From a checkpoint of a small image embedding model: patch size [4, 4].
Rows from block 8, named by matrix and row number. Rows with one number belong to one channel. Each number is 128 + 32 x the weight over its row's rms, rounded and kept within 0 to 255. All counts start at 0. Numbers have three digits each. After the name is the row's rms in percent of the matrix's.
# convs0: expand pointwise conv (model.blocks.8.convs.0.weight, 384x96x1x1), inputs 0-95
# convs1: depthwise 3x3 conv (model.blocks.8.convs.1.weight, 384x1x3x3), a 3x3 kernel
# convs2: project pointwise conv (model.blocks.8.convs.2.weight, 96x384x1x1, transposed), outputs 0-95
convs0.91 102:120153078186061174180101137159079129119093128126145146117137132157042139108167130102103145144091134130117156047081090194104129119101144095134133170132119133053107147085187115115094096180140098188107125115114131117136127178162146102152153154132101139118111150097151098060078130161157138121
convs1.91 086:173152118179151122184138131
convs2.91 108:105065169060066065126125156156118102129129118076129169112151144146129114091145122132139145130179133140097159105086064148146143102166151189102127153065136156124178116128096173143189112062116118147130166099115119173174177124155120116120147138125101050117135137126107085085167133165176102170
convs0.92 083:093181122104131135168149159123125114148136131187121068108130125154095189135102148109134145144121095133043065138065091123145181100159090073123127122178160137089098061135164199145110138170082130182137135138126107129079070118081160141140153162113117120126141140092086105151145089183141105158
convs1.92 093:057075101127125125146142133
convs2.92 070:128099125071159137139075184060102106103189171171097112140116142143130169148089149121160162131133105111079136114156153140093165077134153129097212114172139125088097136105146136098081114170083053146134191148136124116112143161094063153106118140111105068145104112095177071109108128142103149124
convs0.93 089:167074136106180087154116144119162141163102150138104129175127171104139085091155130156138170111134093175136152138124136094141171175115152112106109074161058144118167138204175103122195160145206086119093143104146149136107160107130174151146135106069146150077144139140188135092125168139116134197
convs1.93 108:152166102107060139151107146
convs2.93 088:160126117080163129143098167083117091182155205120170098104084117154130114133112130129067140115083091135132157160109090138114163154143134100139148146112119149120198098114108049137147175145137095124144151018120104092108172144144129127106094140110147105052156121136194115086165100157089112143
convs0.94 086:177127118170179154072115108080166127097189158127117119112078146102123091159141217117195171091139086078138134083180164078101101109134181129076129116175195151120174159132167066129149176131085128098088123151125132137131140074142128176109110124135147156116110156150149110111108129143149136143
convs1.94 117:130133147104120138049086121
convs2.94 075:157059155125135115165145150059114115189123136134157154058111115103123172144086133122096123050141130145103067102061140207176125106124064162147129148178176095088149156122082186157084157111104120145126115102119143159142103136110150151069170101106138125109096144153086159118148151111115139130
convs0.95 089:106060111118185154081055128152118080128153086091170186155073128107187105164100154098119118117136123126141176150190168117165094124187174109130083130090100163158160100076141086170126149077145127112129123114186058087164141116130116127100135154138128150165155116112142117103077160125134139102
convs1.95 108:123113054138137082159138120
convs2.95 090:142060139105134118132127140171107088137110152140129174105163141117120105150160051160137128140155160137152173128101038144075106124057165211126189125127140133111110114135100082102183113121201133132106123143140150107108140127168161126185125147129096055140090117094114069091145152159123171131
convs0.96 111:090079122114140165131099158118111091151160178118131117127095143146128140187102161154112101149140093132110110180116145119161160148155097092141123097161157176124153015111151173141143142106161153144127165079131079064130111142095168149086143188097103057172131090122092111132189069139143105164
convs1.96 110:085103082117131117086105083
convs2.96 118:127097146101156134137097168172189152134101067156096158164165104172123051085149121134138171143120185095121152162149102123143140133127098103116155104123149095190087204093091133089135164172061105168137124134068153159074104117112143099082109089130176158135105137135191101143096117109104151103
convs0.97 099:122103151132158126119045102134131095140152071107156193102100136083134102168107179161084123088148157174151154135141115156164114172144090089116120123136138158139180157037133112113082145100136088189113138111169070119156114189126186111135158158115105153145171140141144119094133215122119119102
convs1.97 086:085090087090122119086099126
convs2.97 098:146173129100088108148115191137121138155056156169107103085113138129150097075132178091096166119127132141103129133134104133150133134155072126149119114094055106108135081137065119110203121123136216134149068155148145198139111092132178120093111104100157140133127137116177147131093177099141058159
convs0.98 113:176139180179075138125113115087083138099145131121143126140135144142143075103180114102191156128148104107123186144136122130131089100136161143070148159152133092139118138086089137114171172132160133114086127140124077142107139156164131136107092165093119063176165140180136059167073131144214182175
convs1.98 114:152157159143121148169169181
convs2.98 123:174160126162122185143146077097135174132123121052120142135128109124171117103083113124131114106106082115140111128122225127164113147124136175151100129101071141104155105136121162147158113096178119071108111103083108121127139136126151137062119125114174086103125111220156203177105125103193149165
convs0.99 088:096146100131121138118115077116107135137119135123121189096117161092079140106127110140089104193195135173164073098123144111149049120134196155196153092095148148158168097101173083115180130093148168120165151132175128121136127118132144126118156146182100133145050102066111129087187147097131146116
convs1.99 098:139134076138110080164114082
convs2.99 077:143128084196142203129139144126107134145128147130164146095146172109095203108105110108078113147110118169133058108148112091108070102080173165159073107101153160121162101123181128124145087140157131140162125105152156180184093140109085136149125103166093126126136172072090153109194136101097183144
convs0.100 106:129126141085123125166115123149124112148123124141166151171126125164121077090134119149102111186119147160159129120105120124129063135159143129089190092098139195103093117193168157141135085141200101177148130089106092169192084139049075099178141122128144187089121113146136148160184098156161091138
convs1.100 106:146093083118183118082149131
convs2.100 099:186098164145114156081118162068066149142151168138082106125136121125170130143109131118167135136103099093081162128173179167110110138113116121127138157136109083132122114102029148147084181098158171117138118173199141143152143175154100084140101154123146091180182175126140102152062147120115122077
convs0.101 105:142089140079193104130112146152131147179080104128171139123133106094140116137084155114053093123141109165124096131122139143172111154170061097148075118160079179124148085158123130219134165093167116138174131136179130139170091107120197107116147175146193143102172121117120161112162172133114098148
convs1.101 097:179164121172106130114077128
convs2.101 096:133108158112137104132142093129122111149103116132157142115091112105124164139095157159071133086179110130186096094108090192168140144125118172147119106141131206124161101126155091172134093090155096119204142091097099069137156103105218161112129175160169118092149090170127163093150093137135056102
convs0.102 092:128123153122158134149073186095182167154138133155137110124113133097118126182054110106179135143139131151054101130146120128086168133127145206111117088130139138096094035116153166122110141142138130161108203139118162139161044081153139123111154124067083098158092141170088109145149111156133111142
convs1.102 070:063135104131155098094120090
convs2.102 087:143124084133142132159154148148120119121128154153111117122163155115135102055161119130114151113114119116031102128081167160122134120115159130163157143121070136129139177098058129111172116186160084154176115138160110143066184163064190193108134079136117104091113174101187118144074138136150095140
convs0.103 095:165148107094140086110165148154071122139041153138144116140172119130125115089200077119146158129155168109125079085126101114134071060105129107139136155129132059126112131105114130115183108162124149129119075179132194149130151058122141150149134115130111179110081080105182072143123157135076162148
convs1.103 106:176160173133103151148120175
convs2.103 093:148182102135192146117110142120121119176078117125127172109163093128136112125163091120120169147099167134140103080163140136098107096074159121134049175123158118130129174076101141158139151108170168148137104127121143102147142030149140128131070059115134178128156173125159068077072106166135139174
convs0.104 113:076089138131178142094205111128220097121133147114160094117116118114163138166092145205123094098081135119141136155092154129092162187098058098159110127194126123152105095186131147108096122155124073102143153114128146155122118136130194134132131139113104139107201119105079143132127117120106068077
convs1.104 111:150135172128119164163165181
convs2.104 117:100124157140119125150162102155180120133107085106143124123152096167190194142094152121154159127085100109136139113076191155149179184157189190101116134111094146136133126085089134145132094132157103105091125099075115152135106083076145123137162128102191134128152178168196162096082116158138131054
convs0.105 097:116117142169136112091122045156107131074116094139163103149122115079215142119127184143128097135120175116155125162180145155121097102109066088159134214171116110133088098085092159124081144098123169075166077169163111112126217129160150150145116137140123143116162125120103116165101116103110115119
convs1.105 094:072094155111155177132151143
convs2.105 103:140109176100132145107171113118101122072138164137111149131129146122206079136159119150145078154163117150069098133151163108133071147122129136139143194132111085099106144124086121064120133082157154136146062151162093092047174138081122182113126104080177115173124081141164078132135130145129108193
convs0.106 109:181137150076090142098186139059065126124090206130155076157137127149130082096150061180139126133183126094151123092139092122100063110097106124112148169163108075103088063158113123107163080125142153121138102138107170105107133116120155124114128133115122113180119078112138069178129114167110101152
convs1.106 109:174133154126085138166150178
convs2.106 105:199186126087146140097146127086131118169093151152163133097100134128122021117121095158097118122132183122202137078196101137110078153078132113137118179100147088100131112139112080154171137184153195156129126109100148135130131075119164147075113104112109179157126092136169118142152114152121136152
convs0.107 103:177081174134157086160194154076110131130154185129121113161118129143111056123127150150151154131144205124141144172111141078131146129155157121140177089212139156147148128228123158107193181087119162088126153125117131196145150118138112094161094118127165126107099125122137084147149117136154125160
convs1.107 112:083124186144113116172115097
convs2.107 110:185110114080129139104152122107138126099147180091103151109131155138103094145142074193098105072138135080138101126094100091119149120106111097118152114138142134149185177144121114137144164134105110129105170083122146177140106178082156117087075101179085069108154097196188101148202097144099126193
convs0.108 063:144198076154111108124126133118147193122134120187093127122065168110100123125086156095142143106075096146131153069167139187127158110118179076122138112165081113082126126184143052149121121106065147153097124151164138156142126174144147057133131118112147141134132126138088193173121140101148064101
convs1.108 071:090172161111117158101102083
convs2.108 049:065173146090112104111124144170120125127132133121104075089058134113116119161119108149119203111113105105120133145113115142150156211133128060140133114131079134200154134127121112136123108184130126165119179119140138062096120125163128120085134139119099152190128133140091093132135073129100069016
convs0.109 098:174125139139080163186100144157111195126086168099132112120206109150081135056187075129086124144104125120112124115097080141111126154098179122169198096111114104156141193114112097060143114118128119122149138137137180131151135169165120085178096080169156121095108149119163162127134157086112111155
convs1.109 090:118151136175177184140143148
convs2.109 082:098150078067220165143139118120111090183160135142159116123144084081166116128162138167094107090119098168193101175097152099165164115159154128097147147103090169151121124122151093150125164118148108076126137121134122103224123115086122143153072094166131125087166101158147090130092077120104090151
convs0.110 102:152151091112090141177108143176116112128110160129176156108155113104046085109153122143082165194167137124120153111080081147118112110122115130156195105095094082141116108162078068071105139122150155122104094149164167084144101135169154094178163112133133110103043138156169133099118167127162163091
convs1.110 108:172151183128085137147136165
convs2.110 114:098122092120144151133129087128157099142164106111160165115207078090140076104154114169149139186199151169111169104163161119150066106169153191128176148075096134169120150121106122061117115124140077091101116116172153120168131122096162129156131106101152121114075168122144109109078165114174092079
convs0.111 101:217120125124156108103143139161128138145148176152101143171087076120091136129115159156168179138177122128126111095124109081101130113135102078129172075217181132113088158124116185048149124126117101141114139132128147123112148112091122111201152090099136124115120062118151039094163156144122134136
convs1.111 113:094173097086114095127173133
convs2.111 120:107161169120076103112180114157171177115117156158062095154121137149113179107088107130170164159143093153089073101095085101077182141118159159147154082164161170109142110149146151097175082097075091130164177104089168134082150071117136117173152121104102123115102151147104123091182112163105139161
convs0.112 076:068054186158146094140156116133111124121170091136134111179124066154183154115113112108160118187123173115138124196159118129125123116160089155132133154156176173100091096087093176148132141135146125154202127088069074101088158091112091170105119170118157133142132116089101118123125095173135192127
convs1.112 080:163120083123095091145074114
convs2.112 073:075129165106173110093191093140097113153111145178096115069144067136145166169124106165116159107137185112168067117102088136119141142153151110149147148175103106124133134092096138103182099125157153151122126182091140156098157104071143182101099103118109083185111121161132067090125092172062113091
convs0.113 112:116122112104205161059110145184174113119089112091175116105127136115143128162087184144121168145119108122127128158106165084136131141141104145145100062178133160185135051136149123080137118125151129102149135095167151108183109017119130147131150165136089183118142124164154173118160157123098130083
convs1.113 114:130154162157111163155164183
convs2.113 114:069184128117147172095154102107209087068120106091144157110172140124170111124153079086139103166184096124143137167148144101162100108150114121082074160066132113160125104167148130080127141086117152101134066087126116169184114061091157105152142128119120131096176172108113090138095148122167148151
convs0.114 127:167097151114081147152180144132119091091179160114117104107176050156123147130153091180120088147154150094163117127088092147081159152110118104129170128107230097159087158106070155072075116100124187130177141109105122126140137184122127103167110090162170112119116120113104090129122077087127110112
convs1.114 122:144190141117085121178126109
convs2.114 138:136088166110080084166149109129143108060113175094143135085133143113122106104158129174091066130140171095171122145122065156075101165093116151181167143083158134120100111184141059166102123090112113114180150140103138082116160188127156128104100125190132105082111137097081172146164116177135153127
convs0.115 107:198128136095088197138117134074046139156127185086145162138148134149103138072174038168075097130187130146129134113125113133128059149129161153137139163087107108133182133121166123085167101079134110109124121081116118133120158141130110096129124108128146102135120103169179113095189133118100161182
convs1.115 081:100114093092138103072104093
convs2.115 092:084172082154077089143132141115157171096075130214108101105142131126115200154112135089174134173111142110117108118117136116139117042172133079089135087138146141118102145102140115142121112107111132176156104209124126124145096057080125100173120150140074196155119149087086094151091131142138131119
convs0.116 101:115142140115153097079178138098100166150114115172101127151071141162159134110119150108163100112081143144154113139156178106171105122134109070136094150213093120125135097178162181175175105119108175137133112136111105151120115079082150123133161145077125176192156079079095119184131081121110053138
convs1.116 097:084108061113126109108106099
convs2.116 093:155163062144150133127110203047132110108173124141066121124144163136088102146139140138145069167124100099082152153153201128121107134117125064098132108121104130125136148071144128132085151144149126173110139161213173144104095192124112119208152143146118106145126162083154119146122096085079128149
convs0.117 094:116107090139163112107124121155148130148081126141215138126098108112093169175124134095091204053128100122124103082096127103158148103155119091140087089117111118115138099106125096182121129153114064138099114161160152105124050114143167116122157182122120211121169110114107185132120204125110087097
convs1.117 073:182152150150157150146181144
convs2.117 089:151091130120138098132087154114116184089118181116147138118129213057098133099108140080073162045128187078128109143129077131153172115190089140136160128161124151101175152148130148120135113078116089129162188106111138111176160118079103142109109118156035106106133117138126156129122173134121157133
convs0.118 092:121128106136196107109144095120156143181115087138141153103100125117148143197098134153089103102125158138156107103139164133158129152134159082192073107167090124165154157154144139165145106115113110160101131162148129192147105152133174099145209134146119182106162111113127151131119146078092024044
convs1.118 121:153141170111068112160134166
convs2.118 086:117142143125143066117120122139185107091137089090111164086111114093150145167117153161157168112116138146152110143107111199115165132131144154126082130126130138131169145190155164203115131093165105151131119121072113179140212103132091147107148133157154066058121090211130136143126068167157150083
convs0.119 110:112070156122165213148135123081161130169158096121087140123127139129206135146131072191115080091121124170181188161150148153140130207082150119105080153084145119149112129076149127100124111116131096189140125140118129118196138111083150134091116086072139125154175155147107110111086156123106119129
convs1.119 117:163141127138097076175101094
convs2.119 106:143121157115123153104102138097131152131165183086120165163153162144196147177147109139137082137108110123134106086182168063116088156116151133116105202085168143095135107078178163119116111086138149186096102117124115088176122086098093168145122102087106173168122078180112127144126132126138117224
convs0.120 096:137147124110138081106158156134077087146130143189114090122097146167149131139139189096131127108122113149073071147123171098165128093156108089080129163208142113106147067126117158163159177127116176106101104116137074159084142104093155149153135193067098110161151106076124083152180092120146120183
convs1.120 096:100118109074106098099097084
convs2.120 086:138088169138105094141077100116184121106136075074125182127130082126105104104118134116172145154177145110157188188136125131079114176171106154130128072139125152146122154135084119148149135130181055150153156099085133128145152112175173115142141173155154089115113169113102157076081181146155175059
convs0.121 109:131082093145114106158146135101150129108146179050101144123157152147111090125163110171135109126106162129149144109078080143085197121079080146113139117104200130111159163152172106151126148160153114154125150074055140143147169139128153158133091117131080045088130129139157098078149114151133178205
convs1.121 112:167151173132118164143154182
convs2.121 109:103115144108139068130150110158169117138125085142086130102085113119142123170149146184116115076061144143190116148083123129129110143165072098143155129082125064181190172182108082156109153142108131163068124160134148134091154128139087124078154113139154147116088091160138171129203155082079148097
convs0.122 079:177078132103156146111093133116133095116144121056144160161130115111159115137125127169110112118128144131165168101161128138095152208095158100114088140078153171117145168062092121100099119123170063199129130048112092120133174137093108149192127116129150188119187157140178143092104169155093119129
convs1.122 083:155150167132111099092088079
convs2.122 076:172089157113104139164095148092088127112126187148136164121156090156109146153169081130091107132125091101116099099164138090050078139134140070161170156110136141112111189062104111079100168123146098168151162147115132076093094132182114142182110163153140144140119132119134069077127140128109168209
convs0.123 098:126104131129158120043201092117114148156133113119083096176112109177161151126123125139162125094123113128116111111147157117141126098149127118103089159197129115116110091141159185109196077145064094162119119113076104115062133077103137153107160150069156159185164073092137118177096106150082093135
convs1.123 071:090118113086118097075102093
convs2.123 109:099128117151142054106160168070114094065148113112105119070139140108152101106142199144177066173114135138089095176164144121077114144119140135125105134088073094134150119101138120130121194138172173136143108159175129127078195150152102193204125151155100093121132167106130160143140114090121147118
convs0.124 094:161053124113147099144064163100149084148144131094135167146111116100170078128096148153145151172153159132117196123185172130127169130141110141101133117100128173132157118120070083115113131066192083138159139054132085087185185107131101158153088118086143143142105140165177136074100152147136137142
convs1.124 100:158151180103118120092090089
convs2.124 093:152068093120102131169095183148106128134156170130143182109137114073109126154151104154105073124187090128078166089130116161109089117077140105142162163115110136109104128116070091116087159091169098171126140148210140047111112153140166117170149152090079110110081135116083080119119158115133147184
convs0.125 120:084102074150090111075122071082112128061156137105062168118121072135105152156120161117190131133144117104154138080130128117111121074119093115162090140177146122125172201180150141158123081103143081125114126128115136088077185142203093146114148161145104121120122101063113087075123132122114140150
convs1.125 112:131135178162128180156162157
convs2.125 113:119122121134074164156111120091137122127165093144091125116155131146128167126151131107148122092165032157104115104084172168140112124173153109103134128155178142128150214121157124196106114128055092160108157148167117145093115112083114066140219107134155140133108162042119082108115114149104124124
convs0.126 103:128143130134171108149062119179166126173151111150158178095095140031102118137108125142095156088130108224103097059113112166134115122132121109114156113115112130113144163107170130130059171131163093180088142122187118120117123145129192134185153127091074138080116125176111094117154150137157128160
convs1.126 101:149172181140132162157156159
convs2.126 104:191121183099112098113041189112120136101099104140163155113129082162111111135146184106103186152122184157073098101185110150104095124163096077137152162139123090116133196063098158096083145151105132152168106113098098109100123127161169130095137185154119153165130086149153124069109129143135112121
convs0.127 088:105157110152090151118132110128072124120145160135092114075164150124095132099190104101164142098120107136109157116068073151128103103127121087121147131186108046161153170160122124084174100179115105093078143156143146130093108131182168131082148130095055045120112100099096072148096156090128117148
convs1.127 080:087097115149123146177159176
convs2.127 087:142111135096118195115126137119089130177176143074127140088204066149160102102175093176108147127142117139101118104094151131140089137162146133142152166119059095140176126143120173150182067157154134141126151138090120162139119112131111152034156109133102071167140081131148062130114118135115061158
convs0.128 091:167079142115161106153141186145168127130164125168124157140147093123122117178131115150141154153150202091145082171101140080116132102163115152172171078095148123175105170180108137158124167117099194136164185162092197172151115119123133095137121073166143114088062092166109081114133103085110109124
convs1.128 106:082161149124117094185129096
convs2.128 099:121130145113178124127181121091143105122121184154092119066143116135103096147173105177118119130145137127119083153099099088062113160102172094163168078143121114188181137184161153105185166119083117110125169126124205153118117087087150096133116082148112080145091100096130086117195085125080127134
convs0.129 117:182165088089089169165080178183131130148093178135169127142135139188000158093158136083079169130108090138121125097100095128116155100108196100117148093108127104113112148100174092094133105147140099154107119135115164078092096162179134092159131135132157134096126109106140137113133129127153106133
convs1.129 101:097097081089143097105103093
convs2.129 118:117160141149108152059184044111140147060092108086128104074105137127150133120100135157150085116117158064183135123138179147153104134127152138128090092151127159123165103146132139210142112139124192163124126147121088169153117094075144132094162123181083121151134170156114136207150094171136116093
convs0.130 095:188099129187123131074116091106138173070153112113074153137126105119122088143133147114215169099145146071157185093158146099082126100092137138097119119182124120115150237135114134115141121113136090127090128155094134096110145130179126141098082109113151107147127118149148062117037132130156140135
convs1.130 081:118134150132175201117152148
convs2.130 077:149148103167116179168132112058125141164154095134120097135178097123151179126096100132148151095144047117094079096049187139156121094112151150179110138134135132124105194142125135211080106178108085113125135126146136163104090143127124083090147103120205132090096144110079136141097101117103109104
convs0.131 092:120114157085062106091131149162085088098098132105166109203150123244118131098173122079157150179139140104122137159162129095134128103156128137101136144119112116129143077160117129080203105087116170040130086123081114108132133094183111147132122155125125123157132095170168102126125078140160133127
convs1.131 073:094110083112119072095107101
convs2.131 079:139088090126165136166125122169111163197159163188121100130147204105105127161159098152129091068122101112118127111115142105162124105136171140121158164135171102134080158128095060095088156118108068113110162182167165122114135176086098119140124097102137123123041134087105130188129117086068152114
convs0.132 063:088085113093139111181135180132121088141100124171180128160165063151130195163116134109066096132124182121155126198103159108170165099130100119188075164094116174090130092119142161183103140127147141139183103098105091084142113144130138116094120161150147174066139130137059150112103088134125104130
convs1.132 063:128102101126092050139114121
convs2.132 064:115133157184149172130123135160075150184090102112166098121241100080173116119134061120138129135137160118100093093116121109137102094107140143162111209126128133095098102141120163162130103133112162116131094137134149141171140117106160086059106071129127085198104176136094100173125105169091130131
convs0.133 091:125165108129175100113092166157159166169068071165150148086133141096108173180101140086078149090089128130131064104142115152177110113153129108166050139096077130128140155078124119177124158135080153147151142178173160146163090132163180095097115168165114134117142115147091145134110157091085082096
convs1.133 068:205154137149146097103114129
convs2.133 081:152138170100117082158103175155154173096101099157112136066133151093119116182103124125089095070132158116129141145134053150119174180136109143146123172133100179148173185096119100139095165064114117124148155101129173076134161100104128069157132125152069106136112132228133123133138087104090141109
convs0.134 095:104087108119179138083095099140105070148141078118133159107112127109188102175141157168110105097152176122181155148166165136187116113179158051149089156148116130172147146051108060151127117102134120116115123140170073122169145168122173154107173127127121144128152114099140089117064175103099103093
convs1.134 094:080082089140160161130144156
convs2.134 087:131149157122141041090122087131140078084151101135112172110153128087111111132171121196133133157125150152154103104107124129082092103082168155129194101114126133115107209111134191091089094143188130183144150153128126145121170179146115171173128121184085061098102130156114078098166127118108125126
convs0.135 094:134120186110110107173157127156107155127093106116111111184199119157124168057157063117109098179154181137131086162127097143126128110118168190137166123135134133138102126115141132159154111091113168114216134157084165184154150125138135104137108069176182112071085127140098104140104057112115154121
convs1.135 101:084114101098127102086089088
convs2.135 079:154187114075130093104158136077146108128146178128113087130115169146163142140097121092128180115061079132157136141126095109144204104155147129074118124106096096083149089220073114127143105113114122124071143081100130175174155158096081117158098120136144092080157122118179182145147163125152095143
convs0.136 082:196101154053172117065150109114150111160113136099188107117110099086119132094112132178148120097157096131160148101147094138102089163127118137086159096171102098164095144145121073077124074088144086108129157111166174079150140103102104118195148086101134146094158108140168133149114174135067089081
convs1.136 105:144163156103068159097114154
convs2.136 084:130119155027189140057103115138155105159116167092188082111121102131174092126128118138162141102113084111170170117177145171101112173116161121079154153127135099166127144130131080151097091127142088148148145095126168078155166091097092127143090085150170131117142125152175133128107137202080102084
convs0.137 112:141164125197046097092160119151090176062121107114066104122138142182059143107129131082139071139145125104138129072144092141079134094143091119112134134095187131107104129110066120110133135127045161081148155119099131159134128120170144097149133140186119124164090118127107146129169087088093173114
convs1.137 112:079147170125096102172129096
convs2.137 118:136113131077077161104117120136114120116168132069182130163116178180100109060127110114058087139161115128166161134123107139131137131126106154108124153071132163113141101149163077137156088127101090102180134059093070104121126175131154105146162183191100156103187135078104186119166158163133119143
convs0.138 110:137130113042147135142153189158103133160025136117086102083206098167133118136143112146110120161144129077117084131129098116141142139163105117131112110158099105138121088097103123085183097144146169172160127146141175145169120104118112103076118112155180073160086095135195116164110126131056143115
convs1.138 124:156143167184127163149152165
convs2.138 120:154162109131127148195097164161091160143057161163135130088141161139118136123175171107089135097096149151103101072118117154077147174094139144149143132103115122075113169089152078100149147116153160163134078160121174070126115104114170118122106056101149156122060097196189120114096078131136114151
convs0.139 107:169118043117152131087127160149128134120056160115090123129154121125120162140149096109147151109154128065082106095124129084107155087112082120161055134071117135089141119106138129138163106175100106157105104128125216143169130073089145188092115074128143125125109127156186141129123163125067156191
convs1.139 085:129099097103086088089092105
convs2.139 114:108115192169115163153085170115128114094097099093095081149202088197176128113160114096128128147073142099134145166167139089094128123119123118135100165068158125137061143132168133118113137156074150147187107121075136102179128137147100096110094070164199159124132163152118167106092088127118123162
convs0.140 115:107088113143110170174099079109142088121129138087158141089175125078126112140162104183088137148137187119202168139081113151114142118112149105177145134112138127151117150106088097102069142108154098158104113148177116093214113199140169105142113114149064128068114172149106118104075171107162114100
convs1.140 109:090098091098125105084093098
convs2.140 119:152163144132090119075103164160114200126102124120120084125141169124112125049139146045097151087128124147097116119181091118170151092170088098124109126125126086146136123143111169167191120130085164086153161180129148181164101135161088108073119104169098151161169096123143145153139158072107078161
convs0.141 061:171130087166133163178150134089119153090122134141098152128131138127062158124104080108148137163162179097159119100178150076073116052114177183155163080108134198090152144151139155125153145159137171122147158129091167161162111100129123127182078143197123111130072147152114110078164110117142148171
convs1.141 068:160151128091081078099107145
convs2.141 048:121102142159157205126134144087056116155109193120106085097187127145120150108148101130145115127167128096096092107174160107126118110141202082124139119136161140127106099057120079169122164164113146093127161148147163095115094155089142174124061116163090105193097174108129100102128115166095118190
convs0.142 093:100141118138154171157116147150167100181149129162129156122123171111172111136118125150134124117109074215102134127099091179137125163123082122097098153153139121101123091123176135111126142152175111182082080133146108117117099140090203146086144135006146106146173152134126099127107157192185142169
convs1.142 124:133139153083151140054117140
convs2.142 110:147103121095086148126136125133157170073069185070152121132113161139097126127183089161057080119149136100166115150137103149095094142071101129178139130120134137129160109179194133124161070099159116115181145110105174093118134078153156118094200109170088150088099092135090136134177110106078143137
convs0.143 125:105083220081155152106149132129135115156186164133119100119131110126178123121145094152176105153160108138132150220113153120167099162162142152117159108184182098231125093100127143098198137081096158125139150124137111139153139101082101121103126116100111070170125111090099096168161104136145137117
convs1.143 116:084098085115147096096103092
convs2.143 164:219118092148129158147085121106142153140105105143171181185105126088107136143138101135065135069143136142109110086126128105115117109067081129202099147157130146107131216159127152131082124137134083103136114082119135113090142153184173108102147128143147186079143074123164137100137138070102108181
convs0.144 075:186121127106134110115173142158120152130151184095089090144115118144101076084133100155171167152147111131116173160088100099108140180123144138116166072206130132142129130170098125056178139120166071106111127071116137151129160098112104135243119103122153089107131134149193100128154142142116162170
convs1.144 088:152152134086141175070107131
convs2.144 066:093140121158129159116172113145058147152140150142169095115084140118138181114114043176104114109123119133064128117102096170110115138104148160151156145109062131097183111083115080140132137140164115139120136116160150112128162128092106192156081101149084057136142176211180126143189133122076135141
convs0.145 093:122154170104126109134183092162150116122112144129147058120150112132101145035151126102138153174131120137139119131123112103120106102147203171108223080126200147175089131108095135139178118158147152095183182143126161128152148091104099156202085095157110173111063149122136116105124121122140142111
convs1.145 093:074112164081105152102117153
convs2.145 090:081081112100176162089118152117142147115148186090157088107139177094161108101191160110137082074096088145116095158118155119105100109096146079131098144131154129158142136119164099149128156136107104067138130136154143110147153101131103193133100121125067143105155160027072145173121183131102169183
convs0.146 099:117209144168061154130160116144104165087115166109109061097146130165069171072136093106115087131087081120121150083102079152038138134114120143097145165115149106104075122110075109066087096159093115053144165105094156139104130141164123113148140114153125119153114151092105132113122105118135158098
convs1.146 101:126170163155104085142100082
convs2.146 097:142078146027102094089101123159134092140153144046192127159126122141102087074129136156081150128160116101173171139128086164131147105152093135110157176120122134117166111164111093110132082110163088107148160074109103119166163162193119106128127169184098124088153120122100128087117163154128063110
convs0.147 091:202092113124161121159134142184135108164115144114186145178125121198102097089149117117129177173153153125129121122117129125136136115143151173128168074110150168127114131169139165163157128158147087175138128103060116153176103089085099121173102134128175222080101124193176159135158100169154119139
convs1.147 090:086125138123178077129138081
convs2.147 086:145087159089108113068176130115077129065116189102111091134123108170169129128105121134196122125104120094092135082165099174044077089104143148130131184167114094086141086172094126156125136089123152138128127167172150121115213121136080120111098151154118080177154164114134111137147134176103117112
convs0.148 097:100133100134156172128144166092119097162128096133104111171116163169184182219121126102085102089123151115131131156129199088144161115144129112145017156097142127108138064109147158129127145161056138137127117117105137172160100129103129147088169141128184167170182124101099179135122118106093123155
convs1.148 088:160166186158117163156119145
convs2.148 094:122194083135148151136132159143169104173153133108148093069164096164106131165148205156124149109105116151096069126076171107149146131135167030125101109111087138185143196129105092151089137149109111123092103097143107177127094135149129150133102119161156139087175128122139145124133077133169045112
convs0.149 088:141146126114110161102093142060107156086100204150191076123129134093076121118120102127127155119129101099095132098128113123052071077112147154135168156103102093124074080111163103074077094130104115089133161164124209101099124086158099131094146135137059147158092123124068113138138141165115123126
convs1.149 129:175144135170111130185157153
convs2.149 097:159117137096123178078085095081116141146141185065255086141089105120085117073120135112084169136130124139154088125141178156147080118137171138147191144149137104115179108154106144127106126143207129097160108131146146108157110073160127156106125119138077149119096120140082136102145156135141096113
convs0.150 088:091132173136096160124125129089127138155121146087136100130129121151146110134140146146141159103055061147044132135050111140135173181085092144132119123145090124122170085128166164111176109133105085098079113075093101078082166101128130161121166123041115127139175113159151159130160144175115108186
convs1.150 077:158143141168143156166157183
convs2.150 084:089112147149092165156113102206115123119101129114182074183114155100163156173153094097089111098117127143109133150083164146123145148098133093164169133145139145145177096097183138139109120174095128073119104118178106101088105087129099142081181097060091140145051113157105142143188102110087140086
convs0.151 108:178101130127088088130155131119119131035120144101100121138158089157123139101166122094191132149140141064169141103151100118097119077140126124108159109146195158142130177125145114151150139111113163120161132119100139057165201108117107145181016163177128156084103133121127083123094092150126139161
convs1.151 099:110110130065109120106067131
convs2.151 114:070158109148179161137129103140094088182184108152131136137162172125180095138117124124178103125131128131098129140113151081169181141183183140057134140148151165089094094098155097125143126198118156129081150108174104147103117133071122160129148076073122138202103138088177076131079136135117110116
convs0.152 105:180161136127129119112140113166167214107122184115141080100111135120052077111152167106171159071113094111120136101121108113086123121117173112089148072182140109173156190160148106179151168118129091070104204187124188153112115119143149095137090154144076110107140134129125137151159118135140118135
convs1.152 124:150151147143114131080070086
convs2.152 104:127102076122123148149124133123204147094131162142139128110092184113106075162171134135092077066112078119139141106128126137110137175029103091124118133170179087157134162125126102112113162175128107122081114134177172111091103159168174106110160161093100188106145090078122161170119139086100091158
convs0.153 097:170123109121150154103139124159163161132103177077120148126110094163088117142099139161123184121095099138108144078136144119083168164101152149115129127150104145113156155160168107029145109128116030123099152080114183106132147119160096105216095089130140122130121159188197170083141134139089126148
convs1.153 123:132143118152210158134153134
convs2.153 090:101122101152160157135094099151168134166156090149188092162072112139133146171086129112115054111116106134148171173171147145145136127164119106130135141122048102117118119140149079142087153196143149072130098132162117102087090139188183157075115139128181152117123091187126174147160130060114087119